config = dict(
    arch='repvgg',
    model='image embedding model',
    dataset='larger renderings of crowded toy scenes',
    image_size=24,
    crop_scale_min=1,
    horizontal_flip=False,
    am_softmax_margin=0.3,
    epochs=20.5,
    warmup_steps=2900,
)
Rows from block 5, named by matrix and row number. Each number is 50 + 10 x the weight over the matrix's rms, rounded and kept within 0 to 99. All counts start at 0.
# c3: 3x3 conv (model.blocks.5.c3.weight, 192x192x3x3), inputs 121-131, a 3x3 kernel for each
c3.75:51 49 64 59 32 30 65 42 44 58 50 36 44 46 32 37 44 48 51 43 64 48 32 57 60 51 48 46 49 57 50 66 69 43 65 49 54 51 70 49 53 55 71 58 48 49 58 32 53 35 47 37 43 46 49 46 48 58 54 51 43 45 45 47 41 37 56 52 51 49 44 45 60 44 55 38 49 53 44 56 46 45 65 45 60 24 50 57 43 43 43 58 64 43 44 58 51 48 60
c3.76:50 45 52 55 57 44 57 59 41 46 42 66 58 54 53 54 55 59 56 46 60 50 56 51 40 55 42 51 61 44 52 42 44 47 47 49 48 65 64 48 53 31 44 40 41 54 50 54 48 63 38 46 44 38 51 54 47 48 54 31 60 46 45 46 46 55 51 59 59 42 28 46 51 47 56 43 49 54 41 49 52 64 52 64 21 42 49 33 45 53 52 29 30 56 44 58 51 34 44
c3.77:60 41 58 57 35 67 58 58 66 61 55 50 44 50 55 55 41 59 46 54 58 49 41 47 39 47 36 47 49 12 53 57 54 41 60 53 42 57 48 34 40 35 38 29 34 55 58 63 51 49 36 46 38 46 38 59 61 52 50 57 51 36 36 52 57 63 58 56 32 46 50 46 72 61 58 48 48 63 43 56 51 36 38 65 44 35 60 49 44 48 68 41 44 50 49 57 64 70 82
c3.78:49 43 58 40 45 51 44 58 70 44 67 31 50 54 41 47 46 58 48 60 57 60 43 47 46 54 38 61 51 66 38 58 36 50 51 56 48 56 51 35 48 63 44 49 43 34 47 40 46 49 56 41 49 42 32 39 50 49 48 62 47 39 54 53 54 49 48 46 45 58 60 53 54 43 42 55 62 59 31 55 59 39 32 60 64 45 54 39 60 56 57 47 56 47 51 51 41 58 51
c3.79:59 39 49 60 57 41 47 50 60 42 57 67 41 34 59 52 50 45 45 53 45 62 47 47 40 45 58 41 45 47 46 52 48 46 37 61 45 53 45 61 43 56 56 62 71 53 65 70 52 51 59 49 55 44 54 59 59 54 58 66 57 39 36 44 53 37 38 54 59 46 52 34 32 40 59 53 43 47 39 54 56 55 48 53 53 44 31 65 70 55 57 41 31 56 55 57 37 49 47
c3.80:38 52 54 56 40 57 48 39 45 57 38 51 42 51 35 61 31 50 47 31 44 54 35 58 44 48 43 64 42 70 68 74 54 49 60 48 54 62 59 52 42 60 59 51 54 43 53 41 55 40 36 44 53 45 40 63 43 56 51 57 18 55 46 47 50 56 58 37 73 58 46 78 49 03 52 52 62 58 52 47 58 35 65 46 45 38 50 62 39 43 57 35 53 51 47 57 55 61 47
c3.81:56 45 36 48 27 46 51 40 63 46 53 55 57 64 38 54 56 60 53 46 64 52 53 63 68 37 62 55 34 43 59 58 55 62 45 63 42 51 43 59 41 69 45 44 60 51 55 50 46 21 72 57 39 57 61 39 40 52 41 48 37 50 25 55 63 51 56 49 68 39 47 34 51 59 52 40 53 49 56 50 41 67 48 31 61 43 58 46 52 48 44 44 58 57 51 49 42 33 46
c3.82:52 54 34 53 43 53 37 44 42 54 57 81 62 46 51 60 45 48 46 45 54 49 53 65 41 61 52 57 41 33 61 62 39 56 54 46 49 49 38 47 60 32 48 54 67 37 55 44 43 51 49 39 55 38 29 62 46 40 35 32 59 29 51 44 53 55 65 59 47 40 36 42 73 43 59 44 37 49 46 53 51 32 55 45 39 45 31 55 52 55 57 50 32 63 60 53 32 30 28
c3.83:34 50 43 51 40 49 49 57 72 46 24 64 31 61 65 53 60 52 53 40 45 34 37 50 34 42 56 66 49 31 68 53 51 38 49 57 51 44 42 45 42 54 44 36 45 52 35 47 29 38 62 46 44 66 52 43 51 49 51 43 46 42 54 65 54 70 15 58 61 56 56 44 35 51 46 44 64 63 61 48 58 42 43 55 46 58 50 63 53 57 50 61 54 60 37 51 52 72 55
c3.84:52 49 22 57 40 41 49 56 54 49 73 41 46 52 20 58 42 47 60 43 47 50 43 25 57 52 44 62 47 43 47 63 46 59 40 40 65 39 46 48 55 31 50 43 31 51 41 48 47 39 29 52 50 39 55 42 37 63 41 44 48 40 70 44 51 38 30 48 40 53 52 54 45 43 47 56 50 55 54 48 50 42 61 54 65 46 57 58 56 66 32 45 41 58 45 41 48 64 58
c3.85:35 25 48 33 42 39 55 32 43 55 47 59 59 49 54 44 57 54 53 49 41 39 49 72 65 37 62 60 61 62 53 48 53 51 60 57 52 63 47 50 53 57 55 44 39 54 56 57 41 52 52 59 46 54 61 64 42 68 65 44 71 59 42 59 51 52 38 65 37 43 72 54 42 42 67 57 51 54 37 56 47 55 39 40 62 63 47 77 76 60 38 40 47 38 41 34 45 33 59
c3.86:55 41 30 48 56 42 52 41 44 56 60 41 42 44 56 52 59 67 57 40 31 57 46 42 48 42 45 32 51 41 51 57 56 29 44 51 54 30 28 60 30 26 29 50 55 45 51 28 62 58 34 38 38 54 55 39 56 61 52 50 62 53 50 51 51 58 60 41 40 60 53 51 60 50 57 44 38 47 43 69 56 58 59 44 43 54 38 52 53 44 41 40 55 57 68 54 64 57 59
c3.87:47 45 57 52 36 67 54 47 66 62 49 61 56 42 54 45 47 50 45 35 47 55 41 59 45 57 60 38 35 40 58 60 43 37 49 52 69 70 56 57 52 58 51 47 48 47 55 48 49 54 56 56 45 53 55 53 50 36 50 53 44 60 61 71 54 70 51 67 46 67 53 70 56 43 52 57 52 44 50 49 66 41 43 52 47 38 54 58 49 60 36 53 47 38 43 51 42 38 56
c3.88:40 43 53 58 52 64 30 46 44 48 36 63 64 35 64 38 48 47 35 49 54 44 41 32 56 53 43 65 28 42 57 35 29 43 40 30 57 53 53 46 47 52 40 53 49 52 55 66 47 45 48 51 34 43 45 61 39 54 37 52 36 44 57 51 47 47 48 41 56 43 51 37 47 52 54 52 53 41 38 54 44 48 51 51 46 39 44 33 60 51 52 43 47 43 54 61 38 46 43
c3.89:49 27 47 51 53 41 52 36 54 44 58 46 49 45 47 37 39 55 52 53 58 29 35 31 47 30 36 50 56 38 63 47 50 42 32 48 48 58 47 48 49 35 57 31 45 47 53 46 46 47 51 56 59 59 52 52 38 21 51 33 49 50 52 43 69 54 45 54 28 50 48 38 49 57 42 38 32 37 58 36 48 68 36 50 51 50 35 44 40 49 68 27 47 37 49 31 58 46 61
c3.90:58 52 59 44 41 65 63 52 64 57 47 17 58 50 60 52 31 57 47 37 55 36 53 61 56 43 45 61 52 45 46 48 46 55 51 37 51 54 48 44 47 59 56 52 63 51 58 63 48 39 69 36 48 58 49 44 59 54 45 58 66 47 55 75 35 56 41 46 30 34 59 52 47 58 33 36 45 40 40 47 52 51 38 61 51 51 56 68 37 52 46 48 48 52 58 61 34 55 39
c3.91:55 60 69 54 33 50 30 40 44 45 64 46 62 38 65 53 60 41 47 39 46 46 34 57 46 46 52 52 49 71 54 59 57 51 61 56 46 40 39 48 53 45 37 61 52 40 49 49 52 46 55 45 51 50 48 52 62 49 44 49 59 44 45 48 61 61 49 34 45 65 44 61 40 39 52 73 46 46 57 62 56 47 56 70 51 47 69 43 61 60 49 59 63 59 33 45 50 54 58
c3.92:48 64 56 59 45 37 62 47 58 54 35 38 55 56 50 49 45 45 49 44 75 52 39 48 52 37 58 55 67 52 57 43 41 63 30 53 64 63 53 62 52 58 49 40 40 52 53 50 55 50 48 46 27 54 56 41 43 65 39 51 31 38 46 46 24 42 56 55 46 48 45 54 40 66 41 47 54 62 57 35 57 49 42 22 56 44 37 49 38 40 46 62 52 50 45 39 44 55 37
c3.93:66 67 57 47 62 36 51 47 52 54 54 41 50 30 46 45 26 41 37 54 35 54 53 57 25 39 52 36 62 70 31 51 44 53 61 41 54 53 43 56 43 64 55 46 80 61 46 36 62 40 52 58 44 57 52 60 37 52 51 51 67 48 55 55 59 58 55 38 49 31 49 63 39 35 54 39 42 41 53 57 50 58 74 58 67 63 46 57 46 51 68 58 57 56 55 50 54 53 44
c3.94:33 41 58 52 56 52 55 61 64 48 54 51 57 39 36 55 48 54 52 52 55 53 55 66 50 62 38 53 70 60 45 59 49 51 57 59 52 53 56 37 68 37 44 53 50 45 45 45 53 45 46 40 40 23 42 39 42 40 44 43 38 34 63 65 50 51 47 53 63 46 53 51 59 23 36 54 57 59 53 46 46 34 50 49 54 46 48 52 51 52 41 47 56 57 57 59 32 59 59
c3.95:48 38 57 54 48 52 56 49 60 50 31 30 62 50 58 60 49 50 45 51 58 56 47 52 48 59 37 57 64 45 43 47 44 55 27 44 55 68 33 49 59 64 50 36 58 37 24 31 52 55 48 60 43 41 45 24 42 55 18 60 35 43 72 50 41 56 72 49 58 47 61 42 44 39 29 50 52 61 51 41 72 59 57 49 49 43 40 56 55 51 53 36 65 54 51 53 30 47 31
c3.96:54 35 45 41 38 43 48 43 59 49 60 15 53 44 52 37 54 38 35 52 48 48 43 24 49 35 36 55 53 35 59 54 51 53 45 41 59 66 43 60 45 40 34 35 44 67 60 58 56 26 43 41 43 52 54 34 45 42 30 50 37 60 47 34 50 42 47 39 46 29 47 36 35 60 37 33 52 42 40 40 44 52 39 52 41 51 22 47 38 41 47 39 42 41 36 24 57 40 41
c3.97:51 37 42 57 50 46 60 43 36 51 32 45 61 61 53 48 44 54 55 41 37 54 52 37 56 40 30 54 49 41 46 50 51 50 50 49 47 53 53 51 48 64 45 47 33 35 63 57 56 51 38 57 44 43 45 44 52 54 38 59 39 40 40 43 41 60 52 50 49 48 35 39 47 37 55 43 50 59 55 36 52 52 56 30 49 43 52 53 45 41 62 30 51 65 59 63 60 54 28
c3.98:55 62 44 55 58 74 73 59 54 36 57 43 29 47 43 64 40 53 42 38 48 68 35 59 51 49 32 50 52 54 47 52 41 47 62 33 55 55 56 54 42 45 60 43 49 58 53 49 52 32 62 41 47 55 47 54 42 46 41 44 49 54 55 45 65 39 67 50 58 52 49 63 57 51 63 41 51 54 47 43 57 42 46 41 45 61 65 57 57 48 62 54 33 39 46 65 52 62 39
c3.99:53 46 64 59 39 60 36 44 42 47 49 45 68 35 65 49 41 69 67 56 57 50 50 37 52 44 52 49 53 61 56 52 59 64 70 51 49 51 42 45 42 37 55 53 37 52 51 51 52 45 45 39 51 43 46 45 48 42 53 44 71 51 54 45 53 40 46 28 44 36 38 47 40 21 27 48 32 42 51 55 44 59 49 74 40 48 59 60 54 49 43 56 47 45 30 59 50 58 58
c3.100:38 49 56 38 51 41 50 52 34 47 38 53 44 63 71 48 59 58 55 53 50 35 67 64 44 35 59 50 52 45 49 53 56 51 66 50 47 50 50 51 65 67 49 50 48 47 56 59 49 45 61 53 53 61 57 54 68 53 37 49 50 59 46 65 40 34 43 57 52 50 43 50 43 63 48 56 65 65 31 56 36 51 41 45 57 39 54 60 40 40 37 44 56 53 57 34 35 51 45
c3.101:48 50 25 41 47 38 44 43 53 58 32 74 51 53 43 49 35 38 65 49 63 55 42 59 52 22 48 72 42 41 54 47 47 48 27 51 67 54 58 44 51 52 51 34 33 50 48 50 45 50 41 61 47 55 60 55 48 58 40 49 58 38 58 52 46 62 60 36 65 55 38 48 56 35 72 62 58 51 41 42 75 45 70 44 52 44 55 52 49 59 35 43 42 55 47 51 65 64 47
c3.102:43 25 45 45 43 65 44 43 53 25 51 52 47 47 42 58 40 50 39 37 47 45 34 57 61 41 55 51 53 30 79 44 49 63 55 35 48 55 38 55 51 32 48 38 46 39 50 52 29 40 61 31 51 60 66 67 68 47 51 56 41 48 56 40 63 78 51 50 51 45 66 46 39 53 63 55 46 29 76 46 63 70 51 34 65 57 67 58 42 44 48 27 49 56 59 57 54 45 52
c3.103:58 49 58 55 35 42 60 48 61 45 51 49 55 44 51 47 54 53 50 38 48 48 45 68 46 54 34 46 77 63 46 56 47 41 50 45 48 47 17 36 47 81 49 46 30 54 53 43 54 43 41 52 51 47 50 33 37 52 40 40 51 59 53 53 40 45 48 45 38 35 68 58 48 65 49 58 46 47 47 51 67 50 47 37 59 52 53 60 50 51 68 52 67 57 46 45 15 42 47
c3.104:53 47 45 46 52 66 48 51 36 41 49 75 46 46 55 38 42 54 39 44 59 45 50 43 56 55 47 69 36 47 37 40 48 47 69 61 54 56 44 44 42 55 70 59 34 24 45 41 48 47 45 54 38 48 45 36 57 46 58 37 62 57 39 50 53 65 66 37 34 44 49 41 73 40 50 35 54 51 46 45 52 17 37 65 57 63 48 69 54 64 52 57 52 53 50 43 57 56 57
c3.105:53 50 45 57 46 59 43 46 51 43 62 48 61 46 40 51 61 44 52 44 59 57 43 70 37 55 67 69 62 75 60 53 50 56 56 58 39 51 52 37 49 55 44 69 44 33 54 47 45 40 58 53 59 57 42 50 51 48 43 52 51 61 51 33 60 54 39 24 35 57 56 45 39 38 41 68 46 43 50 49 56 51 50 44 37 34 52 47 49 41 58 55 58 57 56 50 34 45 66
c3.106:51 44 27 57 52 48 70 49 59 53 37 58 57 66 55 50 60 29 59 25 56 51 47 63 35 26 44 46 49 44 48 41 50 37 57 52 44 37 60 43 47 42 40 27 40 59 54 62 46 49 38 53 40 48 67 32 56 78 39 35 47 35 36 48 44 55 51 59 56 41 53 45 54 52 57 32 45 62 55 33 45 49 35 43 51 47 33 41 48 32 48 52 41 48 42 42 78 64 37
c3.107:34 61 67 46 47 41 47 46 28 38 43 47 27 57 41 53 35 40 55 49 65 54 62 56 35 60 44 54 50 60 46 56 49 53 52 48 49 50 54 51 56 43 48 43 52 53 58 48 60 44 44 40 34 52 46 57 49 63 53 50 53 49 53 52 38 42 57 58 49 64 59 71 35 48 51 45 63 50 49 61 43 48 55 52 44 49 40 69 43 54 42 60 58 50 58 62 49 67 41
c3.108:51 60 59 48 46 42 54 40 63 47 62 31 42 34 60 53 46 62 55 44 54 52 41 42 55 45 56 57 41 49 46 53 41 40 43 42 69 67 51 54 32 46 47 49 47 49 55 34 42 39 24 46 49 56 45 42 29 46 53 54 55 50 56 54 69 44 52 49 52 41 40 47 54 62 40 65 50 67 51 51 52 46 58 42 41 48 47 57 57 60 52 66 63 50 52 63 50 49 56
c3.109:49 46 71 40 41 48 34 40 39 39 46 52 49 49 44 54 41 65 46 40 58 58 55 60 46 61 61 76 51 67 74 52 51 35 47 66 50 56 63 48 60 50 51 67 68 36 54 45 43 49 56 48 59 58 35 54 44 46 49 45 44 60 55 36 50 52 47 35 60 48 72 68 67 37 35 49 57 32 52 36 47 38 50 55 42 41 61 42 61 48 50 40 60 51 45 48 39 34 46
c3.110:59 47 51 49 48 47 34 43 55 40 32 58 61 58 44 55 53 57 53 36 50 49 42 50 41 43 56 60 61 25 67 54 59 53 47 39 49 48 35 51 46 49 62 56 59 48 45 41 43 46 49 50 44 60 63 47 41 37 40 51 38 44 52 44 46 57 59 62 52 37 48 35 42 57 44 48 43 51 68 46 48 53 56 34 47 46 38 46 41 52 45 50 40 57 51 48 32 33 34
c3.111:49 48 67 50 55 39 60 33 46 41 65 31 57 50 33 61 42 41 48 53 68 44 50 53 57 43 58 29 38 43 50 54 56 61 71 49 54 57 45 53 53 47 70 57 50 55 54 46 61 43 55 52 43 44 46 39 40 57 55 44 38 68 43 51 45 44 53 52 58 47 36 61 50 61 39 50 50 18 58 58 32 53 48 48 51 42 47 53 56 50 56 47 62 68 51 42 36 31 50
c3.112:46 29 56 38 50 34 49 41 56 58 56 61 59 41 57 56 55 68 41 52 55 64 55 66 39 50 46 69 65 80 63 40 43 45 36 35 49 49 49 50 51 53 44 52 48 36 73 60 42 49 61 43 56 57 32 43 60 43 47 68 45 50 75 60 61 38 45 39 61 50 64 51 51 34 59 62 43 43 49 60 54 39 37 68 52 51 64 43 57 65 69 36 58 80 44 48 45 44 40
c3.113:56 24 60 50 38 41 51 54 61 43 52 34 57 40 64 56 44 45 46 51 38 43 42 32 38 48 38 51 61 41 68 36 44 61 46 55 55 53 49 54 60 38 39 21 42 57 49 71 48 47 42 49 54 63 45 52 56 39 44 65 45 61 34 49 52 65 47 36 40 43 50 46 61 57 46 41 39 38 39 32 48 46 46 48 43 57 69 37 56 47 38 35 37 51 31 41 69 63 50
c3.114:49 46 50 44 49 58 35 36 44 61 55 53 58 28 62 44 40 63 56 32 58 59 56 49 39 46 52 54 53 57 56 57 59 38 62 68 49 56 55 55 50 57 43 40 48 41 41 51 49 51 63 45 48 46 44 61 51 26 54 57 45 76 71 59 65 65 41 57 48 61 53 48 62 38 43 44 38 43 45 48 65 36 48 62 35 49 62 48 58 63 47 47 58 42 52 46 30 38 59
c3.115:30 48 55 39 29 47 47 39 34 52 41 54 47 51 40 38 50 28 41 36 55 45 46 50 40 43 49 53 69 65 56 57 60 35 69 66 43 45 58 36 43 39 34 54 52 60 56 51 44 31 31 41 43 44 48 54 51 59 55 53 46 52 61 56 64 44 54 48 46 61 53 58 34 43 42 36 54 40 51 55 55 42 52 57 34 61 53 61 63 58 49 43 57 47 36 51 50 51 61
c3.116:49 44 44 56 56 71 51 49 54 58 39 34 53 59 48 54 39 50 48 47 38 54 37 56 63 46 32 42 44 31 54 47 50 63 56 45 37 43 48 41 40 69 54 55 71 46 42 40 47 37 66 55 40 62 58 49 50 42 33 57 31 57 59 66 44 62 46 57 37 30 39 20 58 53 42 34 47 37 42 23 46 64 49 44 50 37 52 37 52 55 43 49 52 40 48 51 53 31 52
c3.117:32 51 34 39 56 58 57 59 50 50 59 50 44 56 65 49 53 57 48 64 41 43 54 54 39 53 30 50 38 42 73 41 59 49 43 41 56 43 48 60 66 57 43 45 53 54 59 77 49 57 58 52 63 60 56 58 56 52 43 55 31 57 38 50 56 34 45 48 33 47 46 66 50 58 52 68 54 39 33 46 63 65 54 47 48 48 45 48 48 43 43 47 33 53 55 61 72 53 43
c3.118:40 42 48 59 43 36 65 40 45 60 38 54 44 50 47 54 60 44 62 69 43 49 60 55 48 48 54 56 44 57 45 51 50 42 41 47 68 56 42 48 57 53 45 53 46 40 34 36 48 51 59 39 53 58 53 49 43 56 52 42 48 65 54 56 46 41 49 52 58 39 41 56 42 43 37 41 57 57 62 46 42 59 45 48 57 49 44 50 46 48 54 58 38 65 56 63 54 37 52
c3.119:50 42 46 53 47 45 67 65 63 64 46 69 50 59 49 43 49 52 56 45 55 44 26 34 41 35 37 53 53 40 40 46 51 33 46 37 52 44 42 30 46 52 48 43 36 49 50 43 53 42 64 41 55 62 52 44 49 60 40 55 39 42 49 69 58 46 50 45 43 47 55 42 44 66 54 34 46 68 32 56 39 43 48 46 54 33 55 57 47 36 56 41 45 55 33 56 54 42 62
c3.120:60 51 59 49 60 52 55 64 45 46 43 49 43 31 49 58 47 56 55 45 46 45 42 56 54 55 52 44 56 65 43 49 55 55 55 40 38 48 44 46 50 52 52 46 34 40 35 31 53 38 52 41 51 31 44 44 41 42 60 24 57 40 31 54 40 50 66 53 64 50 56 53 55 29 40 48 69 47 56 37 61 53 47 64 43 60 31 59 66 43 67 59 46 52 42 37 62 53 44
c3.121:50 48 32 44 48 43 39 44 36 59 55 54 54 41 42 37 69 21 51 45 50 61 63 66 51 53 56 57 45 75 59 27 64 46 54 66 46 42 41 42 55 36 40 51 70 38 58 47 29 53 43 48 54 39 40 56 58 53 57 41 67 37 48 47 70 32 46 32 61 66 47 62 55 23 42 53 52 40 42 72 22 56 65 53 47 56 53 56 46 55 56 53 56 46 58 66 50 51 66
c3.122:54 55 42 46 29 38 66 66 61 64 39 58 41 53 23 58 52 42 67 42 72 44 24 56 51 41 74 58 47 50 49 61 47 65 46 53 59 47 42 46 50 61 59 49 31 46 51 32 51 42 52 54 47 58 77 45 40 70 44 55 27 37 55 56 38 63 49 68 44 52 48 51 31 57 46 53 51 60 60 41 46 53 59 25 42 26 31 54 46 52 35 54 42 59 41 50 40 59 43
c3.123:52 47 45 39 59 35 40 51 51 53 63 68 60 54 52 48 50 49 42 43 55 54 59 53 49 38 56 37 35 51 47 54 52 58 53 57 64 48 40 48 66 46 38 36 38 59 60 64 53 44 46 49 62 39 53 65 58 57 59 30 54 53 43 62 62 39 66 51 58 56 27 58 30 54 52 66 45 36 50 66 54 29 48 54 61 53 55 55 43 48 44 49 38 44 61 70 33 54 53
c3.124:45 57 42 60 34 44 72 52 66 55 42 49 58 45 45 48 46 30 46 32 46 53 40 43 53 46 40 28 47 29 28 52 31 22 40 23 38 66 38 44 50 51 32 46 31 70 48 64 67 50 54 38 41 41 55 57 51 57 44 61 40 39 39 38 17 40 59 43 40 56 56 52 45 48 56 35 57 39 60 43 51 51 49 42 57 39 41 51 53 55 45 38 36 57 33 50 69 60 66
c3.125:39 55 67 54 53 20 59 46 45 42 46 50 37 52 55 57 60 49 48 52 46 51 61 55 63 41 43 64 50 51 55 57 59 44 50 70 55 56 68 51 43 63 70 45 71 46 46 43 37 50 33 47 46 60 41 53 48 49 53 45 67 51 42 57 31 54 41 54 61 47 46 55 28 57 30 65 56 77 51 71 33 40 45 49 42 33 27 64 38 42 49 59 53 68 61 40 54 46 49
c3.126:52 55 58 46 47 38 63 63 35 50 44 48 34 58 62 42 56 56 60 54 38 45 56 50 36 37 34 54 70 51 51 40 59 45 52 44 43 45 54 48 57 48 46 48 41 43 43 60 46 41 53 44 38 44 43 40 40 52 51 43 51 34 37 43 36 32 47 56 47 51 56 57 38 61 39 42 52 69 31 59 50 59 53 50 54 57 53 49 48 31 46 54 59 58 43 43 61 57 43
c3.127:36 25 33 44 41 50 47 57 48 54 41 50 46 29 46 51 50 54 53 56 40 49 42 44 47 56 48 60 66 52 40 46 54 38 36 41 32 44 33 40 56 47 60 45 34 34 37 31 45 48 38 66 55 35 48 31 29 42 48 33 44 37 37 46 41 32 53 65 35 41 55 37 57 43 62 57 41 42 48 50 55 51 42 44 56 46 44 50 60 40 72 53 61 70 48 54 50 52 55
c3.128:32 62 45 54 38 48 47 47 63 61 39 56 45 61 46 50 65 46 55 35 44 47 32 72 58 40 53 40 45 31 53 42 40 33 42 41 39 60 50 49 48 59 50 47 56 56 52 63 34 47 28 61 40 51 64 45 43 46 49 24 50 32 36 43 35 55 51 39 29 36 28 32 40 41 56 50 46 62 61 41 46 61 48 51 49 44 45 55 45 36 47 57 45 43 41 32 43 61 52
c3.129:56 52 66 55 44 49 51 60 64 61 37 62 63 37 44 30 37 48 47 53 50 49 28 64 67 58 73 63 60 57 55 58 39 54 34 52 59 52 47 45 48 51 53 27 47 57 44 48 56 41 50 40 52 43 52 54 53 36 27 51 31 46 52 55 62 49 71 50 61 38 48 51 47 35 52 50 53 43 45 29 51 23 50 45 42 43 55 55 54 72 55 48 61 45 39 57 45 70 53
c3.130:48 51 46 48 42 28 41 58 42 32 26 32 44 37 67 61 54 62 55 53 29 57 57 33 52 55 48 42 62 51 45 52 67 34 48 50 48 61 58 76 38 42 46 61 79 41 39 46 52 43 33 39 35 34 42 50 45 52 52 29 52 37 36 53 42 37 47 63 55 68 33 46 42 45 57 54 37 66 53 58 58 51 47 48 42 47 35 41 35 52 53 46 47 49 54 43 58 50 43
c3.131:55 42 47 37 56 45 52 46 40 40 42 49 48 49 46 39 55 38 55 27 33 55 50 55 43 38 58 43 41 36 64 67 47 46 44 49 47 38 47 53 42 42 40 40 46 56 45 46 63 47 44 57 54 48 54 44 45 51 43 40 45 53 47 58 53 53 39 52 37 38 49 48 45 57 50 41 39 34 41 51 46 61 68 62 51 57 47 62 72 70 40 30 48 41 56 36 55 42 27
c3.132:57 60 46 58 35 51 62 55 66 66 42 48 63 54 54 44 50 47 47 43 47 47 26 39 43 34 38 44 62 42 43 46 49 48 38 41 51 64 56 39 37 40 42 38 39 63 58 58 35 28 31 61 49 50 48 52 54 46 32 45 36 40 40 43 41 46 59 61 38 37 51 44 64 58 45 50 50 53 48 51 53 42 43 37 33 27 44 38 41 54 50 43 37 50 45 53 58 58 53
c3.133:42 46 32 47 58 54 30 45 40 62 51 69 59 47 54 48 39 46 58 52 54 36 45 36 54 59 48 54 63 51 51 60 57 42 64 64 44 46 49 48 56 43 65 51 51 59 32 47 45 35 47 41 40 39 57 61 58 46 45 46 40 42 34 44 39 42 62 59 53 39 54 39 43 37 47 45 61 41 51 37 50 53 56 66 44 48 36 39 42 43 54 48 50 43 39 38 43 41 49
c3.134:53 46 45 40 42 39 43 54 42 47 54 53 65 38 39 52 54 47 53 48 57 42 55 49 68 54 51 45 35 58 38 54 47 44 45 25 57 52 51 41 56 54 46 54 35 45 51 43 39 39 51 53 31 56 46 57 47 51 57 34 54 52 40 64 64 37 33 33 45 48 41 50 62 50 67 63 39 55 44 59 45 50 52 55 42 44 46 26 46 57 42 56 47 43 37 48 43 45 54
c3.135:57 39 41 49 44 53 46 61 45 68 38 48 52 44 57 48 51 47 30 42 43 46 40 54 54 52 46 49 59 37 48 60 56 46 62 31 42 43 47 46 43 56 62 43 57 47 50 52 64 52 41 64 31 48 60 30 68 63 47 58 48 44 48 54 51 51 53 42 30 46 48 60 54 52 45 36 64 51 43 56 45 60 33 49 65 51 54 57 53 31 48 57 50 59 51 54 62 61 49
c3.136:52 48 55 29 48 46 32 44 52 69 36 59 67 26 29 46 29 52 49 55 64 48 53 53 48 46 70 49 53 63 64 48 58 56 58 48 51 61 54 44 53 49 49 66 55 39 48 45 45 42 46 49 56 48 42 47 41 40 53 39 52 57 54 45 56 65 45 47 55 50 45 55 70 23 45 59 47 45 46 49 51 51 51 69 45 52 58 46 53 63 46 63 51 50 42 60 40 44 63
c3.137:58 29 41 48 59 51 52 45 44 46 74 56 43 56 42 58 45 52 72 43 67 48 43 49 68 61 56 57 51 53 43 52 34 32 40 29 57 70 64 46 63 53 57 41 52 42 36 42 48 62 51 52 49 50 52 64 60 55 45 41 58 48 53 54 53 37 48 53 54 53 48 70 52 48 44 56 46 58 38 43 60 56 50 53 60 53 59 57 52 60 36 31 44 45 50 52 56 32 34
c3.138:55 62 55 39 49 55 57 47 54 42 37 47 41 31 36 42 29 58 54 62 33 40 50 47 54 56 32 55 67 65 39 63 51 45 48 44 59 53 38 43 71 46 56 48 39 50 35 50 51 51 55 51 46 26 45 48 49 45 47 50 58 31 43 44 50 57 51 49 43 48 55 32 43 42 27 45 55 53 50 53 51 46 43 65 49 56 50 67 60 41 53 65 47 48 39 58 49 55 34
c3.139:66 43 61 44 45 59 60 59 41 36 65 58 59 67 47 57 41 53 55 45 68 42 66 54 52 65 62 42 48 43 51 46 46 50 57 51 59 51 47 58 53 60 67 64 47 44 54 54 55 53 61 46 50 46 60 38 42 60 47 30 45 43 21 56 61 39 55 52 65 50 36 58 41 55 36 61 56 29 43 49 51 67 52 56 60 53 40 55 53 51 64 53 54 70 60 35 48 44 46
c3.140:52 48 51 60 30 50 59 53 78 54 53 78 49 55 37 49 49 61 52 36 59 43 21 49 61 34 40 60 58 53 39 60 44 51 33 35 56 63 41 34 40 54 47 34 32 56 51 34 40 30 51 49 45 49 43 43 45 58 46 50 44 52 46 50 43 67 54 62 48 46 48 46 40 51 60 48 57 58 54 43 67 42 61 52 51 34 51 52 46 44 48 50 37 62 43 56 58 52 67
c3.141:56 47 47 52 35 50 45 37 59 65 45 44 51 39 52 50 28 56 52 58 58 54 40 49 36 59 52 49 40 62 47 45 44 56 59 58 62 53 43 58 45 55 54 46 45 39 48 46 49 57 61 48 49 48 44 50 48 32 57 60 41 68 65 46 61 66 55 43 46 60 40 41 37 29 44 46 52 37 53 45 56 53 45 62 39 38 67 36 45 67 44 55 56 44 42 42 31 44 56
c3.142:32 57 44 40 54 46 06 41 44 38 60 39 59 42 40 47 62 33 46 42 55 56 48 75 35 54 59 55 41 63 70 51 59 53 62 60 40 54 37 44 56 40 38 59 53 26 50 42 32 43 46 51 47 63 44 50 46 42 44 41 64 55 53 45 54 48 37 36 44 66 59 51 64 21 44 57 44 35 48 59 42 34 52 59 41 49 65 39 67 43 45 64 60 29 49 41 18 30 71
c3.143:40 48 34 56 60 35 67 55 43 51 35 65 53 66 55 53 51 20 52 47 43 61 57 58 51 37 58 37 37 43 45 42 53 46 47 51 54 46 55 50 59 60 31 58 53 66 58 46 47 51 53 59 54 37 48 51 40 45 53 38 57 63 40 59 61 25 55 46 55 32 36 40 54 56 70 47 55 51 55 56 34 63 51 47 57 52 46 62 52 45 55 52 51 68 58 44 50 57 72
c3.144:52 67 39 41 38 48 59 38 54 53 45 19 48 58 38 50 52 54 38 42 49 56 33 57 57 40 54 53 54 30 63 47 66 60 52 49 49 50 41 50 36 58 44 51 54 35 47 27 51 30 48 61 48 57 48 37 56 49 30 61 42 47 55 43 46 44 56 48 48 24 43 40 40 79 39 52 48 48 56 39 48 62 34 45 57 44 51 50 32 47 43 56 51 45 64 60 41 29 48